python train.py --crop_scale_min=0.8 --conv_stem=false --layers=16 --grad_clip=0.5
Rows from block 13 of a small multi-label image tagger, named by matrix and row number. Rows with one number belong to one neuron. Each number is 128 + 24 x the weight over its row's rms, rounded and kept within 0 to 255. All counts start at 0. After the name is the row's rms in percent of the matrix's.
After each neuron's rows are labels from the 100 images, of 14976, where the neuron reaches its highest value: "responds to" is what is common among them; "place" is the part of the image that holds the peak. Only what is clearly more common there than usual is listed. The data: made-up road signs on poles. In brackets: how many of the 100.
# fc1: MLP up (model.blocks.13.mlp.fc1.weight, 1024x256), inputs 86-171
# fc2: MLP down (model.blocks.13.mlp.fc2.weight, 256x1024, transposed), outputs 86-171

fc1.542 111 [ 95  74 164  98 141 148 129 163 100 124 106 151  78 129 131  93 121 116 125 109  99 145 149 112  71 113 140 115 130 116  90 115 132 128 162 137  90 137 132 109 160 136  85 110 113 105 133  99 123 190 105 127 141 140 177 140  95 140 168 138 124 141 118 110 136 122  67 137 195 138 141 132 105  96 142 141 103 124 176  79 134 155 132 101 126 110]
fc2.542 106 [113 119 150 131 131 127 123 134 124  86 169 150 103 168 129 201 169 149 103 128 109 179  97 136 155 163 120 132 132 139 124 143 141 117 133 166 122 159  93 138 108 127 131 111 123 119 141  80 157 101 138 145 123 166 133  67 167 124 127 146 160 137 126 158 125 116 140 144 128 120  82 130 116 134 144 154 131 126 114 124 116 133 124 133 151 136]
responds to: Z (71); orange face (29); blue rim (28)
place: top left (30)

fc1.515 097 [ 85 129 136 130 147 117 128 146 137 153 146 180 128 112 105 165 184 131 162 153 188 146 115 103 118 140 117 104 124 117 115 145 142 108 124 131 112  94 126 145 129  98  93 103 125 135 172 181 157 146 162 132 154 127 132 139 145 137  98 145 122 132 143 129 135 148 117 131 121  89 140 142 135 131  94 158 135 138 145 112 171  82  97 100 120  76]
fc2.515 099 [124 122 179 117 119 105  91 157 144 122 130 113 145 154 108 140 108 142 100 125 146 150 115 146  92 136 121 156  78 121 133 129 126 102 151 137 168 145 130 127  82 110 132 162 117  79 138 160  85 131 116 133  72 140 144 142 115 150 129 115 111 132 114 123  98 110 195 126 121 144  81 137 138 129 170 105 138 110 148 116  87 116 123 127 146 152]
responds to: cross (56); square sign (55); E (34)
place: top left (55)

fc1.488 101 [123  92 122 131 129  78 142 154  98 118  94 128 111 127 116 140 139 144 120 131 143 163 112 123 152 126 153 151 120 133 149 129 104 120  94 138 151 133 113  93 134 118 116 138 120 153 137 127 124 130 171 143 140 118 135 140 156 165 156 140 134  85  97  86 139  99 174 151 165 152 110 128 100 123 133 121 118 130 147 153 161 145 166 140 149  92]
fc2.488 103 [156 142 106 124 141 166 126 134 123 118 115 140 157 101 145  88  99 155 149 109 150 123 127 175 120 102 135  71 110  92 130 119  83 120 138 120 119 129 137 112 140 118 103 111 176 146  77 177 111 108 105 101 112 162 108 135  89 127 120 149  71 145 126 135 138 110 114 142 156 118 153 114 124  93 131 118  82 128  87 158  98 133 119 152 124 156]
responds to: Z (85); square sign (67)
place: top left (79)

fc1.269 090 [106 158 109 163 140 115 139 131 105 114 107 137 123 103  98 168 153 155 148 105 140 106 124 110 152 130 134 124 154 145 115 154 176 126 107 108 119 127 101 109 122 139 151 118 160 164  69 110  97 162  91  63 138 120 134 127 100 144  81 171  91 152 145 143  99 130  84 122 182 108  90 108 159 137  95 152  69  90 133 162  99 113 135 143 146  99]
fc2.269 090 [ 83 136 159 108 128 143 128 120 153  98 134 132 122 154 147 102 113 108  85 110 122 171 124 133  94 128 147 166  78 138 157 103 132 136 122 135  91 167 143 121 152 125 177 132 168 104  99 174 111  96 153 157 133 114 143 138 110 106 117 118 143 146 117 159 147 141 140 139  60 103 135 130 131 132 148 107 123 152 127  59 113 146 140 181 159 122]
responds to: grey rim (100)
place: top left (53)

fc1.613 102 [113 144 142 141 108 115 118 106 147 172 130 103 155  98 145 119 143 152 133 115 105 132 105 141  93 143 148 121 146 153 139 141 177 133 134 184  87 103 187 117 121  83 142 149 136 118 137 169 111  89 119 152 148 122  59 136 117 127 138  74 173 114 159 125 150 117 123 116 145 148 123 138 126 105 106 131 101 147 162 104 142 187 133 148 131  96]
fc2.613 165 [133 155 138 148 113  98 161  91 133 178 119 116 152 125 143 131  90 152 115 118  88 101 132 132 133  87 109 164 163 113 104 134 125 162 159 107 101 133 147 118 101 117 115  89 152  86 115 144 127 138 152 124 106 131 127 148 156 102 144 101  70 113 131 168 121  74 149 112 115 101  99 143 152 138 117 133  99 111 147 180 168 176 154 142 136 110]
responds to: triangle sign (100); cross (33)
place: top left (44); middle left (37)

fc1.534 103 [149 128 109 121 151 109 116  97 123 154 118 115 147 105 122 108 127  86 108 138 170 108 126 127 133 137 143 189 107 164  97 113 126 143 140 131 114 132 120 149 125 145 119 167 145  94 123 130  81 143  88 129 143  74 141 124 130  92 106 140  76 147 139 181  96 130 106 143 179 171 134 118 107  89 134 132 124 146 124 152 117 150  73 150 138  95]
fc2.534 143 [102 114  68  97  97 119  84 131 143 164 153 116 139 143 119 102 145 118 128 133 120 167 157  95  90 124 104 128 143 141 161  91 141  96 126 124 114 112 133 124  94 113 174  99  99 102 115 112 157 186 116 164 108 127 164 130 150 143 128 143 141 160 179 140  98  86 152 114  83 149 171 125 126  92 100 151 135 177 147 134 113 159 109  76 137 110]
responds to: triangle sign (59); star (46); pentagon sign (41)
place: bottom left (43); top left (31)

fc1.229 100 [133 132 171 123 115 110 180 107 163 101 127 107 111  86 122 124 120 137  95 118 108 108 118 121 139  75 124 123 147 113 134 149  98 143 175 133  83 124 158 178 117 136 128 151 173  87 152 109 131  88 139 117 103 137 148 140 142 109 148 158  72 115 145 143 143 123 156 124  85 121 125 132 154 140 115 156 164 190 142 107 172 129 136 132  93 106]
fc2.229 104 [149 125 166 128 128 100  95 139 117  95 103 139 121 192 100 167 127  62 158  95 111 129 137 139 154 143 112 111 111 170 108  99 139 147 177 175 167 158 157 130 140 133 141 127 152  83 127 154 157 142 101 102 204 156 110  97 114  83  86 111 147 129 154 150 180 155 156 117 131  90  91 139 128 127 129 137 121  71 112 134 129 148 124 175 128 163]
responds to: triangle sign (64); yellow rim (56); grey rim (41)
place: top left (63)

fc1.469 094 [ 99  99  67 136 105 177  81 167  49 146 148 138 163 125 114 144 118 136 110 159 144 119 127 152 196 127 160 142 115 146 115 137 157 104 137  87 123 156 124 107 149 121 174 150  94 152  92 133 133 165 164 143 127 120 123  81 141 159  88 165 104 162  86 123 103 148 159 150 123  90  91 162 109 123 140 135 131 162 136 116  98 146 128 132 136 123]
fc2.469 084 [120 149 155  98 107  76  98 151  92 107 115 125 125 108 125 105  99 126 125 104 119 121 142 133  98  84 131 121 131 150  91  94 112 143 110 162 116 147 155  91 176 129 146 145  99 163 133 104 108 114 104 121 118 123 141 137 116 126 131  74 187 111 135 118 147 137  98 120 122 131 138 106  96 112  94  89 114 147 136 147 120  99  98 138 117 106]
responds to: grey rim (98); square sign (54); orange face (26)
place: top left (66)

fc1.110 093 [ 95 137 147  95 130 119 110 153 135 157 145 102 122 163 128 179 145 108 144  89 136 142 162  92 156 119  96 135 104 127 133 108  81 120 145 167 113 135 103 118 136  64 102 150 138 101 102 153 110 115 133 143 119 105 131 118 142  91 114 125 119 115 121 127 130 136 123 164 104 164 138  91 133 175 133  90  90 141  83 121 151 137  97 128 155 117]
fc2.110 100 [178 138  86 139 141 102 108 121 188 115  95 113 114 102 117 124  80 130 122 120 137 134 115 141 131  91 143 116 178 114 175 124 152 132 114 111 173 123 113 154 131 151 153 103 114 129  81 126 153 109 125 147 136 165 135 144  98 154 146 132 120 153 129 143 136 152 129 198 146 156 145 158 129 134 148 153 162 113 105 155 178 138 143 128 135  85]
responds to: cross (79); hexagon sign (42); orange rim (31)
place: bottom left (40); top left (39)

fc1.253 109 [ 95 153 103 146 147 116 106 131 106 143 123 129 156  95 152  86 123 124 135  92 105 166 113 122 147 117 125 118 137  90  89 158 102 143 125 169 173 158 117 107 124 138  99 123 132  97  97 140 109 114 118  84 150 121 148 128  84 134  82 121 118 167 172  76 113 124 113 114 118 142 167 148 138 118 118 121 163 151  97 107 125 139 157 121 141  89]
fc2.253 099 [161 123 156 108 141 121  91 146 167  92 103 119 114 113 137 150 126 158 127 130 135 172 119 143 127  82 145  96  88 104 113 146 139 143 145 156 160 149 149 153 147 116 106 159 144 109 130 118 103 147 175 140 144 109 107 186  88 142 136 168 134  69 110 119 110  99 108 147 132 172 119 142 114 147 180 133 117 132 133 154 105 107  87 141 139 135]
responds to: grey rim (100); blue face (45)
place: top left (55)

fc1.710 101 [137 127 144 142 129 154 134 187 126 189 150 132 131 124  87 129 143 160  93  89 120 159 140 105 134 115 160 140  83 124 130 154 156 125 183  92 157 145  88 133 162 134 122 138 104  71  98 137 134 139 161 109 127 125 155 127 136 125 104 162 173 154 123 141  99 133 166 122 157 131 185 126 124  57  97 144 138  97 130  98 135 160 134  92 143 107]
fc2.710 101 [ 87 143 123 143 126 117 133 139 130 151 121 108 128  99 117 149 110  86 152  90 142 155 126 125 102 111 172 115 127 152 103 119 145 151 143 142 114  86 117 131 111 130 153 102 129 122 123 112 162 129  92 153  98 150 171 122 102 114 128 183 143 181 120 117 147 104 125 125 121 157 136 139 141 146 128 127 150  65 100 121 103 145 149 117 120  76]
responds to: cross (58); hexagon sign (52); E (34)
place: bottom left (51)

fc1.189 101 [118 138 127 137 166 174 117 109 103 174  95 129 130  85 126 191  68 112 126 165 144 116 112 134 136  77 161 108 123 145 125 159 108 110 140 147 117 120 153 138 131 103 139 154 124  80 106 147 143 135 125 117 144 164 116  97 134 161 110 136 153  61 100 151 135 156 131 123 127 108 116 121 138 144 149 148 131  95 115 106 152 124 106 132 142 143]
fc2.189 104 [125 148 142 132 124 137 145 110  84  84 136 151  99 140 105 108 117 142 106 142  81 119 157 146 193 103  80 148 112 111  93 129  98 124 147 140 117 134 104 149 216 118 149 134 143 158 112 171  98 119 130 154 111 128 106 108 107 129 117 134 139 143 156 200 159 126 133 163 145 157 126 117 141 122 136 144  89 128 136 130 104 179 142 158 136 122]
responds to: Z (56); orange face (38); E (30)
place: top left (65); bottom left (25)

fc1.18 098 [119 103 106 151 121 165 130 161 125 114 114 117 123 117 158 124 146 157 178 111 162 135 116 170 118  93 132  92 108 110 148 104 169 116 100 159 135 108 127 124 125 102 100 147 144  79 122 116 141 150 122 115 118 110 162 102 127 151 130 133 137 135 135  89 105 120 154 150 136 108 111 115 136 172 182 121 114 114 109 128 126 137 115 106 148 124]
fc2.18 087 [156 111 146 128 147 111 113 105 145 138 126  86 110 141 145 152 158 156 119 154  84 121 155  93 124 115 131 145 122  89 113 143 129 131 132 152 143 103 116 158 111 121 129  74  49 151  98  99  90 115 127 139 125 127 110 112 125  94 134 135 170 132 107 133 126 171 134 174 131 123 108 129 132 106 110 137 107 146 133 140  75  91 165 128 132 142]
responds to: Z (68); orange face (33); bar (28)
place: top left (43)

fc1.47 097 [139 130 160 130 129 137 136  88 138 126 160 151  91  92 113 112 166 112 159  78 108 114  97 123  90 104 141 108 121 129 153 133 149 117 153 133  99 102 140 183 122 101 109 138 101  90 115 123 140 125 178 102 143 125 144 130  95 122 166  91 144 188 140  89  78 113 146 170 115 118 133 114 135 130 172 154 175 154 154 122 134 119 147 117  82 163]
fc2.47 092 [152 133 126 165 123 116  97 121 108 135  94  80 187 176 155 122 156 139 181 142  93 151 116 116 151 135  77 121 123 150  87 140 119 125 118 118 143 110 128 151 126 162 128 125 151 115 116 147  78 117 142 170 133  78 159 150 134 180 138 161 149 134 127 155 130 123  96 134 111 130 122 120 127 152 145 102  88 130 151 161 156 168  77 122 141 116]
responds to: triangle sign (100); E (35); Z (29)
place: bottom left (33)

fc1.332 101 [141 149 114 151 174 118 103 151  75 137 103 108 153 151 148 137 132 134 127 132 160 123 111 124 141 128 102 118 107 103 149 196 137 108 114 147 126 121 108 163 104 129 115 134 118  93 104 141 104 135 137  96 112 116 120 168 112 142 114 145  92  94 143 144 144 150 120 134 155 135 122 104 107 122 100  96 115 133  62 111 132 125 144 126 181 115]
fc2.332 108 [120  70 136 128 127 132 132 149 132 141 130 141  68 131 154 107 130 148 124  54 114 117 136 150 121 113 124  96 119 182 114 122 179 119 171 130 123 187 117 160 108 129 116 166 136 126 130 101 102 112 103 107 111 121 112 157 132 139  90 120 159 114 145 117 114 120 143 116 124 114 136 155 179 123  98 136 137 126 103 142 137 149 111 131 150  71]
responds to: grey rim (100)
place: top left (48)